A small contrastive image-text model, trained from scratch: encoder num experts 64, 29.9 epochs.
Rows from block 7 of the image encoder of a small contrastive image-text model, named by matrix and row number. Rows with one number within an expert belong to one neuron, the router's apart. Each number is 500 + 50 x the weight over its row's rms, rounded and kept within 0 to 999. All counts start at 0. Numbers have three digits each. After the name is the row's rms in percent of the matrix's.
Before each expert's rows are labels from the 100 images, of 14848, where the router gives the expert most weight on average: "lies over" is the class under the peak. Only what is clearly more common there than usual is listed. The data: flat shapes of many kinds, plain or patterned, on busy backdrops. In brackets: how many of the 100.
# router: router (encoder.blocks.7.mlp.router.weight, 64x256, trained with AdamW), inputs 128-255
# up: expert up (encoder.blocks.7.mlp.up, 64x128x256), inputs 128-255
# down: expert down (encoder.blocks.7.mlp.down, 64x256x128, transposed), outputs 128-255

# expert 21
lies over: circle (91)
router.21 090:598569532558436481481565567443488497478466575520525494515540519510530532515460535409468390542577496526449562437467475429441518485548530490495562495520478480527498525492396526498500495479440536452412436562435521526487479529559420431441515475479485500536516550497528541433577582468611495451464559568552571556572505530526512432466494470426462522424448565486564450458535452576447463542451
up.10 114:448518531478400515536486596427506421559451515477573442439508555502509543575400444410419571469446549517594441499460409561468446504451479531442426471468542492524439489540400497482474522552526522523499452504555463445503547475533473431531457515521493481453440381469427591571493602559552394508489582573502560487444509491586495465433449486431492517552457464401522539419477459490527509439597
down.10 108:511497547493520518454560467499547494444461409454501564560553532543496496464468547623473628494425524479527502464526467505463529517457598594472442453525457531532426511534537497519537566482516544468467566446441465500480517498489523496575491526531516579504477458565562496412365534513603545504481459374566495618487476521529531581525451490553522513420428506587533503537473534436533484522397
up.11 093:501451549613499476523473501458537456517527435502475484453446486525544465468422469464510501474524470489394581481426423461552518518572555476451531446432538547461475533554501388575538586472550539510519459579524491477545489499492548483459505595500435502427433468494556561507569398500495544519584515414477470500485529592468455404448425539477525596564474553417521534417475449518569542537522
down.11 089:485510522489535403597571411550388475439426470517574541553480500447509433554476418465500575498463582453501510472587535528484459466473493529409538530505482426520569496417466581497499486484456572433400443515565524485484478483496459412445415468511491593490459427641520530479460450469531591464492488488467412473491543484465480577502533432563483477524489444583434446541486529437511603484470
up.12 117:497430502409511483537480488425489494464515444574503498450502610581552471484474429533414498519435485453509631526455508517448572524498512516482489553596432509446515496575531552522490522549536511515422317537475405454455463523595475558460450539515423490487534589513483581519551455627555432532486570566446489565411560535497452514470556510473484533488504523533463558444488406563419508471451
down.12 112:486437535523461512498479583584483503503542417455573491597507549488532519551468594508578548468429490529488517385529549441570420432540603519498456498505513570509589473483509498531520536395530544459438488469433484494440622534520555530479579552480500503451460529473508478356478467514574500506535452505544546540484561442492491499534535631462408587413550481591583434481516404449495537512474
up.13 117:573466555468539441483527685503568490535318524511500464559500459505511597454400528446420564467440528576554458528451452518531496485473484576458444558515538479553515513510554495413525565486545517529510545516500503493589561512510453609376509488472458514530488517457504517531525500551572506458552501640427518416496527583507485462468512500498476524439489539435565524427517505554464496479499
down.13 107:428504594476479484545422513557441372449543529482564464544530497412519534498511485495536438517422429464539606548495392424424489479458485532441497436560523586542588508527515484406448551426436555521544445503417452497493482507415445572569495414442582506475465456425520527466505530546526503464457528508426521510537510554492474558553504514536498486595409399496523510460449507532529495555582
up.14 083:506495569448468494470504400527517491511544484512486490529422503453472507454377542481505407525497491453532572559447552657554511391486550556471458472469572431393516485464522486466493607478644559475476518501502431512490395465537599599486393488532484540436395614546464499419581496499566467466471468447475462499524483564485432563496489439547549527498501454458548465623525587531580393465584
down.14 091:523485477489500474522441519531580595453529599578560516564525518551463467497528520530445489525505516509574439451497536489408492494547348532522535550556519451572459578610453452556527576516471491487457540537455475479515476489459547547512569508486509393401478499494430559467527534537512445503592545443571478481542530473542558536504483508370443426472563417492454444459497551511466470486380

# expert 25
lies over: ring (39)
router.25 100:511540577514506467482536486469459510503395531518461589483486513450476403530509522497556564477529495470442604549480563529477412451556541524494467460551483421459528459494417540516440389572488502500455473557495542517447472523530456538410520422487522481555552491524535543556558586412462573425512531543472506515533581405535421468400509495467456501458497557521548490475420494490418573480453
up.5 112:387423403495441421450519466494517385436555451498489562502460499572547450499506480545514405595538462513503446509459421537501492430551607495387562544502485448447541497602466506520494500532472553454587496530492512581568520453506469546486539443579430598518480522541572415603485478495585483508542442609546505534454585469556593466519450479467504554499437545521487531477516490519458636478407
down.5 108:452492593472525515471433475517420531533381551575462512510547443523551469542503478593455510489427383413501445371473478535407617524516428473475522522468474516542526499493538477512485537433516565521510486462535465523425543480492526443520435558428581496528480497515445455602430555495472456472497596501427592549488439471426443421498512483504446569480543554513513453488484517541538527484457
up.6 108:497481474567461348530516500402466514527405499520474517473472542479425550467586495501354471442529443462533554542499415516584422507501459475515464546528528536620524567472539493454510537466544573582507456484438466551465463498552541486459466486489602552518571448443578536482536528531524460539545537455483467517486562459541453480486538514480532519644501496480420485589519597410448492475472
down.6 107:536469521532520543516448529466400519490520386514546512488479514618451549510511450468499559445560486475559458478587549536540470449472487491407449462473497541402461463483507419532586443496548536461433610428565513542496443562501525556397469501515599499438555469501504537509507449558511506441431481446512475465493442480510452559402540511513493448479529551536547536418476512465467606495463
up.7 105:520532455487415522526489427561557486390436523473404521474568460559477451420515513380525483493542494538529546469421538539480597527386459524481538519539424559458456474495541520517575519432477501447534550470461486603568551373461523498417489457484543444438594482546508408580534564466563530503448516435422499439476458454464524505528551593602455446563485596538575537443527377470483385525519
down.7 101:455523472427515569501492570488479402489556540557549430510560522475505548507489499498562464496522427482562544522441491594491427577572493497419493443431419457472497486403426439512485431497561483587601497485564491464469622558538525445522510440521476505542585411440467467477519477497503565501370554525575474568544399420479443515402505535474543576459485426484514389472513504519570514545403
up.8 101:524458544430497458527536468488577484498475435632474650548519556486496480534521546540605436368500464516519507425516498551519454486518519474513429460468523468476424505522500550497413473426524435535475464405450439501407483440508540512485519548503533506417549529473498502551491492398536543478519494489537543450569474418538479532517488565465513474564535426440468521623443551435571452405476
down.8 102:508542533516536588564548419523492487476558503525435476512590462504439579537402450517547397593517548519530541513518436493515554597457429396481570493556572484591521541471485435545529520507542453436483434511433463547560574499510517481509541518465429400478537514546439550445518562487548482514498508517478499446475500545517529561561523543496462526406444629518448542449485418560453447513560
up.9 109:493462502525521522499473531517582516480450504485318574483479556457526489385503544533530505483523482438497562459446504408459510462525452493570548654495531569547474479470550460578554464379558521499546454548494485564539437408530461566461497462567509482513602541476518534538465463569506560453525628505404391505539562520493531487421509551549490407441489552492577534478448402568473526474472
down.9 108:554573566499460465503458440522466488398474532601531549497450540561530484529572486498478465461485412513479455525476574482516435541554618509399499422485584553534453544592511557473470453413522465488551529462495443465411552500478453543463569510478625499434534569491431632491511543432474483483426493565475525494482538516529461500446389488355460547458552536424598522421453444444525419528523

# expert 19
lies over: tee (27)
router.19 111:420437546518541572541412539480466466498598498531542415480400591482458474498497423507574545482421510487478476541475517557468493522470523526496426480427476525480533418515483427447545525460507421559528561428543516469582393527440565525575483569525583529436505517484472494540430450453435466526486467476466435528505439499522488510571478561517480500606585478442457532461424567485568560520574
up.12 098:426534511487568495496479466508596446478568537497486538535559495521539444529434528409412567415577553424553471449553545407461472544478410495519487505435510559384553461450534534527540468483572495570488517533477459569520474444483499565454500530491455464513499528477552524505521513493480523483478444474539540571481526539485557436542559506429503505522431487483601470503576475515432538463467
down.12 098:451497506500455465538434536571483522504562373476487631460451606493469532456558549573543552459483454523557509480481473506455509503560486462442491494477533534521512558492438567461426537447568567447591574504467594487438540498484605490572439471558505405508447408512431456495587483439609528533597475524508507511536396496504537528634549495458442489469460530551529493496461493523489563547563
up.13 102:543497552457505609502485538459463365427415515441466372605491469452463487454515512583563515540453420380519429458477489505454491473428401488504551557462522464435359559505505456532504576552526458488502506507541526433509562505426434594511461492421576513462544515515486461517546421477540452507410547488481554532425474539560502455559489514506486573505436458503479474546468497470451497517391
down.13 099:539475425586541464436525444518569477537452475472581516469456412466485464446517515635352460474517470588523496466461480485500511421470556517495572524445533458525540461543574473648540515503592534490568521553558540506450577494509482609497547443556536463492474513418537470486466515478386532512508568509436440493442476430488395510613518491584486509451437461452580614406516561492487504480463
up.14 087:544516588524503463486507497477536472515540520483522609585497565492402442483454518482558498483401471514406517518612540494549486427437488505416559566512431500506502525475464579533483458450528484566470532541519550579599536471515510448491564545563501504461560442552574559463365467446528545533561557442558470534485525511521454503533492493492495492494465469532490404566522436395453534492473
down.14 096:544432553603531453515411532522502525515479641515426512477447526474484472459525530474561528535574507467493446458553486490460478436533518576517553476499549514449466563480506467530494441460497617518379443488446400557470466478520452529454477498447571557549479569488460429531588436469486556515492602465481453432499557506579477530452470535501493487462592625534465514417435431539474514516484
up.15 105:459563498542437564501437422631490465578493538492498523413477432494525546468500559534479559497440495461546520441428541415462510548539474527603429392557481507526531479511505514527589562521448593473543600420492465455545507522538520556424497510497461463503471501463530493560488483475506421518572483521560490594483616499460479553463565487487448595543577505473584517436480487462575438559507
down.15 100:470449507602481529508547539469428452377525498537489450408475613524479459466520495511552582565431498526468472421555489519517504579508458548512546604477537512513475476436456526523492567499517467507503527447528507477472445516537611579499511453467458514505548536476501482605540401505485498589519426510492567531486561511494543489466581508479490508443554471507441523547549530433486564506494
up.16 090:376587472619500453529561481465483498447578530504493527481599445566543568449519494617494505493548589460404470469550506486473583414528530521554546393450452395519581517465456555512519515490542422479495445594515475513533483409585486427490463432492559505501483556507490539557518359528552576544495475462504529457526460487481445433393467513519521459484470483555539501514432543532524529538506
down.16 087:482473464445447526483494453443479570483576579420388514468508560525470511452554481435466627444479508536538503522555501560501450525523447512475490530543461410473510579459570537532533500455429483530535540442521492482563434606578505558511545499511463549463444516480484511545432500571518501456465478641481570442503511558524520531489557525450481477512547424401456493459531538507545504543599

# expert 0
lies over: triangle (39)
router.0 111:457485472438554552534434485513469473482585456464540439521446570533555514542556451458562548507457546562541433427535447527482561593445488425438538539401491601554542527572519479490547553427528488531535527511444505550519479452424517534608467576486450566448454560565533549433476464509495492478443414390464441470419491540417611565578415507588568509510468451467464520501562522465562527444606
up.12 076:553498453523502493500416581504571505502631400466491629490521391460530509470488559506481522463534497406572521612477495549551454389575569525415535513497540434502480458447475568463533454474511511576566434518494510517581542503487439503467540592450558573511491390488502447527420470434541486630582501469439502551488487489571455571491473504495423399476559478474535542459460541594454472529423
down.12 084:499495402495530561472440471448533524384563441525534575600450503473433495489587490445430546509517551500510446456565430499497449509471516544460454492557568547612501412420481540578488575508542447509460455447451473489531478532505507555522520464358572533468483495590447477493591567505495484562476521514510388557632441406518501445501475518501467526600418518399540494563593493433525477512487
up.13 117:515492503455507509494534627519586462416555414580525422413436549478545563557600503564560509511508517465523505440471577608453518526514469515487547449499589538416525541555513547339520491471442464571581454454414416443461508496457517510549503579443531497529445491592610456482535544543540512413503517493548456496452442519479522511547495530443501516518540456545438431518492343471509563518512
down.13 104:551531525482585491491467447499490598486464441466537522494539504490536507590466419463494578612518441513406465426486521429495529488562481456479473477549509591622518533495556470504481498481468443473499500490506525566495454434579514563459483532573499544486511564524541538537433513438521506334469538435504558479411547515562545572542458567530490479499573482434499515592566466500498562502434
up.14 104:455483456514549466481517543408526451512502501591380445572490555499510496472515414499597542567502479466464524529492455539566458440361533533444499528553466412574500447529546472595457545608497552450507522491494524464565431575520601442559584507550481565520461470572542486509531456539468418589416426479500449457581499502520538541478552513479535508507513483472482574531470440410446442536446
down.14 112:541538611520509441526461481480531582556492513486504521474538497427588469460427528473518506450563532619503514588614503568537428384564420506483527494529485439501518536541601520501448487579487519413547539592479485481509526535593446530485383523582453496513540360511418510436413517498516414528557509595476480486484453518579481458536565495504415431538502460531460505493424438528445524529578
up.15 104:474494524512473481459508564508501508461444494500482429544472527457453525452585462497515460489605460555421420375349528510507510452401548475595520473457431451521542454453544589453461573440480409526512380423449473588485482518410474466543471490481542442528532462507509496500605382393564478530516509438519519478475572550534510540570437547491453533466591456491582472543510503581588469488566
down.15 102:553464620524487503574494496429469513515562569474432513432490514521435541420512497518543513448456451489475498448439451394482513554443490490467577543499475528453518540549529528503441491462533535416523502386543456544500494596505563469451472456487393482493532446416510603536475489512461519499518548487494407550406569496472530439505528547470510430607543551453541426502445510477576526476458
up.16 105:463552543447511562439422499495476511442517521536567448518464505441527479520556493490465578484515411476444453528460524510450472520501524553578434414535428495517464501548459497414492404606536499523500540518549436429506370444498440475530461406503421454522478478429436537536576463517480452531477536542416467561629431515510495479473525634513438506543443435536486482460436543559519576485527
down.16 106:495478511500458530491605536574517366480487464475531552498570433556464511466496603536445434414458590467455488465578520493607525526473562525531536441524500535505493421522539509481470528544541557538482460574423435545453521523466472444622449458449447423596507499476463420567456491592488557557565475519543479456469470512575563608504444570486493493443598499492487464419472425534460472464470